Weights of a small contrastive image-text model: text encoder norm layernorm.
Rows from block 2 of the image encoder of a small contrastive image-text model, named by matrix and row number. Rows with one number belong to one neuron. Each number is 500 + 40 x the weight over its row's rms, rounded and kept within 0 to 999. All counts start at 0. Numbers have three digits each.
After each neuron's rows are labels from the 100 images, of 14976, where the neuron reaches its largest size: "strongest on" is what is common among them. Only what is clearly more common there than usual is listed. The data: made-up ball-and-stick molecule models.
# gate: MLP gate (encoder.blocks.2.mlp.gate.weight, 384x192), inputs 0-95
# fc1: MLP up (encoder.blocks.2.mlp.fc1.weight, 384x192), inputs 0-95
# fc2: MLP down (encoder.blocks.2.mlp.fc2.weight, 192x384, transposed), outputs 0-95

gate.358:500500500500500500500500500500500500500500500500500500500500500500500500500500500500500500500500500500500500500500500500500500500500500500500500500500500500500500500500500500500500500500500500500500500500500500500500500500500500500500500500500500500500500500500500500500500500500500000500
fc1.358:500500500500500500500500500500500500500500500500500500500500500500500500500500500500500500500500500500500500500500500500500500500500500500500500500500500500500500500500500500500500500500500500500500500500500500500500500500500501500500500500500500500500500500500500500500500500500500000500
fc2.358:500500500498500500500500500500500500500500500500500500500499500500500500500499500500500500500500499500500500500500500500500500500500499500500500491500500500500500500500500500500500500500486500500500500500500500500500501498500779500500500500500500500500500500499500500500500500514500022500
strongest on: yellow ball; small balls on sticks

gate.230:500500500500500499500500500500500500500500500500500500500500500500500500500500500500500500500500500500500500500500500500500500500500500500500500500500500500500500500500500500500500500500500500500500500500500500500500500500500500500500500500500500500500878500500500500500500500500500500500
fc1.230:500500500500500500500500500500500500500500500500500500500500460500500500500500500500500500500500500500500500500500500500500500500500500500500500500500500500500500500500500500500500500500500500500500500500500500500500500500500500500500500500500500500500516531500500500500500500500500500500
fc2.230:500500500500500500500500500500500500500498500500196504500500500514500500500500500492500500500500500500500500500500500500498500500500500500500500500500500500500507500500500500500500500500502500500500500500500500500500500934500500500500500495500500500500517500500500500500495500500500500500
strongest on: balls: twelve

gate.340:500500500500500500500500500500500500500500500500500500500500500500500500500500500500500500500500500500500500500500500500500500500500500500500500500500500500500500500500500500500500500500500500500500500500500500500500500501500058500500500500500500500500500500500500500500500500500500821500
fc1.340:984500500500500500500500500500500500500500500500500500500500500500500500500500500500500500500500500500500500500500500500500500500500500768500500500500500500500500500500500500500500500500500500500500500500500500500500500500500537500500500500500500500500500500500500500500500500500500500500
fc2.340:500500500500500500500500499500500500500500500499498501500500500500500500500500500500500500500500500500500500500500500500500500500500500500500500500500500500500500500500500500500500500500501500500500500500500500500500500500500141500500499500500500500500500500500500500500500500500500922500
strongest on: yellow ball; small balls on sticks

gate.240:500500500500500500500500500500500500500500500500500500500500574500500500500500500500500500500500500500500500500500500500500500500500500500500500500500500500500500500500221500500500500500500500500500500500500500500500500500500500500500500500500500500500621043500500500500500500500500500500
fc1.240:500500500500500500500500500500500500500500500500500500500500500500500500500500500500500500500500500500500500500500500500500500500500500500500500500500500500500500500500500500500500500500500500500500500500500500500500500500500500500500500500500500500500536478500500500500500500500500500500
fc2.240:500500500500500500500500500500498500500500500500904500500500500500500500500500500500500500500500500500500500500499500500500500500500500500500500500500499500500500500500500500500500500500500500500500500500500500500500500308500500500500500500500500500500500500500500499500500500500500500500
strongest on: balls: three

gate.182:500500500500500994500500500500500500500500500500500500500500500500500269500500500500500500500500500500500500500500500500500500500500500500500500500500500500500500500500500500500500500500500500500500500500500500500500500500500500500500500500500500500500500596500500500501500500500500500500
fc1.182:500500500500500535500500500500500500500500500500500500500500500500500000500500500500500500500500500500500500500500500500500500500500500500500500500500500500500500500500500500500500500500500500500500500500500500500500500500500500500500500500500500500500500588500500500501500500500500500500
fc2.182:500500500501500500500500500500500503500500500500500500500500500431500500500501500500500500500500500500500500500500500500500500500500500500500500502500479500500500500500500500500500500501504500500500501500500500500500500500500500500500500500500500500500500796500500500500500500500500495500
strongest on: space-filling; balls: seven

gate.113:500500500500500500500500500500500500500500500500500500500500500500500500500500500500500500500500500500500500500500500500500500500500500500500500500500500500500500500500500500500500500500500500500500500500500500500500500500500500500500500500500500500500500500500500500500500500500500500500
fc1.113:500500500500500500500500500500500500500500500500500500500500500500500500500500500500500500500500500500500500500500500500500500500500500500500500500500500500500500500500500500500500500500500500500500500500500500500500500500500500500500500500500500500500500500500500500500500500500500500500
fc2.113:466500489500500502498495500500500498488500484500500500501442583500445502427501500470500497438499501467500498482342504501501500493489500500500499499497500500551503499500500500500500493449500937494499495500499491498500501500498500500500476494500510570499500505500499499501498500500495500466
strongest on: balls and sticks

gate.212:500500500500500500500500500500500500500500500500500500500500500500500500500500500500500500500500500500500500500500500500500500500500500500500500500500500500500500500500500500500500500500500500500500500500500500500500500500500500500500500500500500500500500500500500500500500500500500500500
fc1.212:500500500500500500500500500500500500500500500500500500500500500500500500500500500500500500500500500500500500500500500500500500500500500500500500500500500500500500500500500500500500500500500500500500500500500500500500500500500500500500500500500500500500500500500500500500500500500500500500
fc2.212:500504502500501500500500500501499501500500501501500497501500500500501500500501500500500500502500501505501500500501500500501500502501500501500500501503500500500500500502500500500500500500504500501500500500500501500500500498500500501501500500500500500500500499500500500500502500502500500500
strongest on: purple ball

gate.35:500500500500500500500500500500500500500500500500500500500500500500500500500500500500500500500500500500500500500500500500500500500500500500500500500500500500500500500500500500500500500500500500500500500500500500500500500500500500500500500500500500500500500500500500500500500500500500500500
fc1.35:500500500500500500500500500500500500500500500500500500500500500500500500500500500500500500500500500500500500500500500500500500500500500500500500500500500500500500500500500500500500500500500500500500500500500500500500500500500500500500500500500500500500500500500500500500500500500500500500
fc2.35:500500500500500500500500498500500500500500500496500500500500500500500500501500498500500499500500500500500500500500500500500500500500500500498500500500500500500500500500500500500500500500497500500493500500500500500500498500499500500500500500500500500500500500500500500500500500500500500499
strongest on: purple ball

gate.66:500500500500500500500500500500500500500500500500500500500500500500500500500500500500500500500500500500500500500500500500500500500500500500500500500500500500500500500500000500500500500500500440500500500500500500500500500500500500500500500500500500500500445500500500500500500500500500500500
fc1.66:500500500500500500500500500500500500500500500500500500500500500500500500500500500500500500500500500500500500500500500500500500500500500500500500500500500500500500500500500500500500500500500131500500500500500500500500500500500500500500500500500500500500405500500500500500500500500500500500
fc2.66:500500500500500500500500500501501500500500500500502501500500512431500500500500500500500500500500500500500500500500500500500500500500500500500500500500499500500500500500500500500500500500498500500500500500500500500499500498500500500500500500500500500500500500500500500500500500500500500500
strongest on: small balls on sticks